From a checkpoint of a small image VAE: encoder activation relu.
Rows from block 4 of the encoder of a small image VAE, named by matrix and row number. Rows with one number belong to one channel. Each number is 128 + 24 x the weight over its row's rms, rounded and kept within 0 to 255. All counts start at 0. Numbers have three digits each. After the name is the row's rms in percent of the matrix's.
After each channel's rows are labels from the 100 images, of 14848, where the channel reaches its highest value: "strongest on" is what is common among them. Only what is clearly more common there than usual is listed. The data: seven-segment displays showing three digits.
# convs0: first 3x3 conv (encoder.blocks.4.convs.0.weight, 128x128x3x3, each kernel summed), inputs 0-63
# convs1: second 3x3 conv (encoder.blocks.4.convs.1.weight, 128x128x3x3, transposed, each kernel summed), outputs 0-63

convs0.33 108:134146126128122100111133126091141148108113120118118111154134089122143147137129108110174156142106140163117135111140112117138168115145164122189121109121124143119087153168128159108171112150153081
convs1.33 107:153102145128132100113116101142154107102117137156153170117167105140122130154137086133143140109135163141075129160090126129140163190147119108062160177120166108115139114139143110132130109085102131
strongest on: dark on pale

convs0.45 098:143139132150120143125148120123122110112115132129121137125111088146124097062118108161145088126156137147144103069128138087179128139139106105106101058118078129085104125096178135100102143108135100
convs1.45 088:111126133130084117157112126129199106113109128083098075101204153112108095125163160161136126129153090138102132083164125136136129126121130109112146132139133108144173112143124139123124103102130118
strongest on: white glow

convs0.76 096:111067089121115131123114129156133181170157121123151136133095145098102151151154163114160120160162126127143148164122125129160115154088135127144121067105125114120154099162130103151114127110095102
convs1.76 108:165139100104147159155141126171115175063131111106142104132166098141130140128135143165111082106119117140096106102091176112079129111139121123168157126130131134106156100121149108091119151139139097
strongest on: green glow

convs0.14 105:158150106126108138122131102163094169137138143159143146110173098118126119123091156150118140109126145125137109095123142152143107125105123102124136130126078128111138111129158144204109099174093118
convs1.14 095:076114104113159161112116145132117121120161144164103169172089130117121120161153091133170135078124132122147171136105104155106094143140154107146112133130123160120180179139162156156149146158156106
strongest on: blue glow

convs0.107 097:114171132136142169100135158154149112119079126133072105116123122166139115154117140131110135099174116129173111149114125103139145139139146148121193133166143127108150111118141115136083119133181132
convs1.107 096:083157160125124082133154114158158125161126111147155129106155162174190136132139171115099130110130168122112105136118109150114153158165116095077117132130117132127130137134130061086116129128173114
strongest on: dark on pale

convs0.30 099:152139163109171145116116147092087155138097129109153157136090150129125125143097159127111112119153121122099151084107117151099170134066081128089107159147122134106122123143146134137083111130113130
convs1.30 091:121093162132127097153107172113130139123142158159099106145108121117145125089109138158141114138126138139115133128157154078098159148144155139101134084130158180104126132115116109139154125146105070
strongest on: amber glow

convs0.87 091:101156123121126179126099117162116130110151115108118141133171156153120132153093179157114089151150108130100147125170162137097137122096108124139109122144146132147129153135164166148125126216146166
convs1.87 098:121053170110125135117144131162154153110089128157089135128123140131112140131131156168116125137089184139152143136144166123096130146089086145110128126147136131116145090122148097115118085114106115
strongest on: white glow

convs0.52 089:177150174135163103109129116133131143104148136131139134118099163094155133137100146154159141118162111113101132128130131146157132161163153160086120120122102111158139140072167145126126167147092101
convs1.52 105:140095144141083139126102133154112184139153158082119108085127154147156121112190114119146141108117144122117123106117108114091152104112106127138113140102112171165071169099128107129128115098151135
strongest on: white glow

convs0.56 105:135174123100139114104150169165122137121122154107113108185133139125172126089150147137099137140163096154124139145157076144120172132134102107109162157137095136101137101136131124131124138112135141
convs1.56 099:073162130092156143133107086110091101109112106127136141117129121061127115091128127133124137135147173172116112148107096172149091169141151146116147115110171154145135120125108167113115126091127114
strongest on: green glow

convs0.44 111:145126089152152106091155133115110076138113138137128159097135109136116154120155206170101122123120116170104098131140149113107087155116075101161124149095119133140117139118095129137107156164140108
convs1.44 093:152118142165133100098094136163109151139093134117093133139099109178124150116139131094137118127149144084088127098120129120150121125112129151145110125086129097183078142115131082131156144090116173
strongest on: white glow

convs0.114 095:111123121166130102141145094156114145108169110075157164106154150169130114134152160099101119141113125152117125112129145132112132115098131151153098088118137117135148113125122075131110137089127142
convs1.114 105:092125124124192124102116107168131155123168143118171102135122092153097147105129136144163063059128141147140168133132141175081107132145113085120132157140135125137163115148094136151147165123108118
strongest on: dark on pale

convs0.9 090:125166083113115108051176125132155147169128150124129130120155121110123173173130145160159129139138108108131111117173077169121153141116149178117107084091135142121115108138123121125109125086094126
convs1.9 107:117097070125126131116127128133163126172109121186117183128135121108115150145097132138135130145140154119114137146146162097134109106134135144111114132083116189147157120170159129162146140124161142
strongest on: white glow

convs0.66 102:141098223131107115106184114163148161095152103128073133104154123115115099148110192101138110088144125136113147139140118119098117120152106119134133117093139137152129188103087131121102131152111109
convs1.66 096:136154135121131135099149108091098153137112136157142184083110138157176161135114130102147134119145132140120194132098179110107155134163110141122091130147103135104139127127145133091123121136074106
strongest on: white glow

convs0.55 107:101157132113091102169122123109164137112162087131103155088108155114127119135134122096129127086159184142137092104151118141174144118116118140121154145158170165159145114143146113088118138130148125
convs1.55 110:084166091155115126110112100126160138125141114108118131144187143147131132108105124139067148097159110127156162089122121203100150109158104129152106181116114124124144155169122164135110106176136124
strongest on: dark on pale

convs0.65 101:145167150129157120104153142135116120114155124113095106133199125104134132104104075122124096106151143126145154149122196114127176181135157142100153147131111115154139149179134133140131132120155125
convs1.65 100:158105119097135174110143146092171107156144138174125115114143119112121119142148139101166138102132115122132118141173100130088122133131141105187115176095108104069148094126143111129172099121133107
strongest on: white glow

convs0.124 099:143122148143115129158119124136157149097111104157138103106122141166198108120112138102128103149069110118151129147157112099106129143088139129112099065134168105128103084130172123135110120126152129
convs1.124 106:184093159103128118151133114129095108131128148133120115117132113103124127151086119150106122136112144186107126132109153072148125149114124124113093139124107103145102150176165100149102099125120147
strongest on: blue glow

convs0.60 107:131119150130172106141147096103142078105154111162157108138136145107135148126134152107150140133122156172088127106116162131116141134129121169127125127111102096127092149120098113132093081142130158
convs1.60 100:147198170120109145148118129163115113116124126122133116133125138126154131099082073090135122117126111139154144106119125102147072121106139109109129139110102130127116109123150126132086082131122140
strongest on: white glow

convs0.59 105:162104122128151126163128115169084120141125117110120090163105122156134111137128120143118102144105063124097119154166124124100125131113174154112148113130186122147148147190128132143087186139156116
convs1.59 099:151092164108133145118114118112116087134098117183136163146161138082118116113144111136136176154142105117108169129154135124140129093138142083152118140150140099178108126158102118141141125162169087
strongest on: white glow

convs0.41 096:144143123131124148147077095133086126163141102145171143155117108141151156128102129127142148164112125138128096119128141137101101128120153130121095119126146139119112152139155114129128182130150146
convs1.41 099:117152147128101137134159122160145105155135094122143107147103099123081144140129123131150179086151139168090108114133092105119106166129126127097138173152144078107136113141121130148133094153128119
strongest on: red glow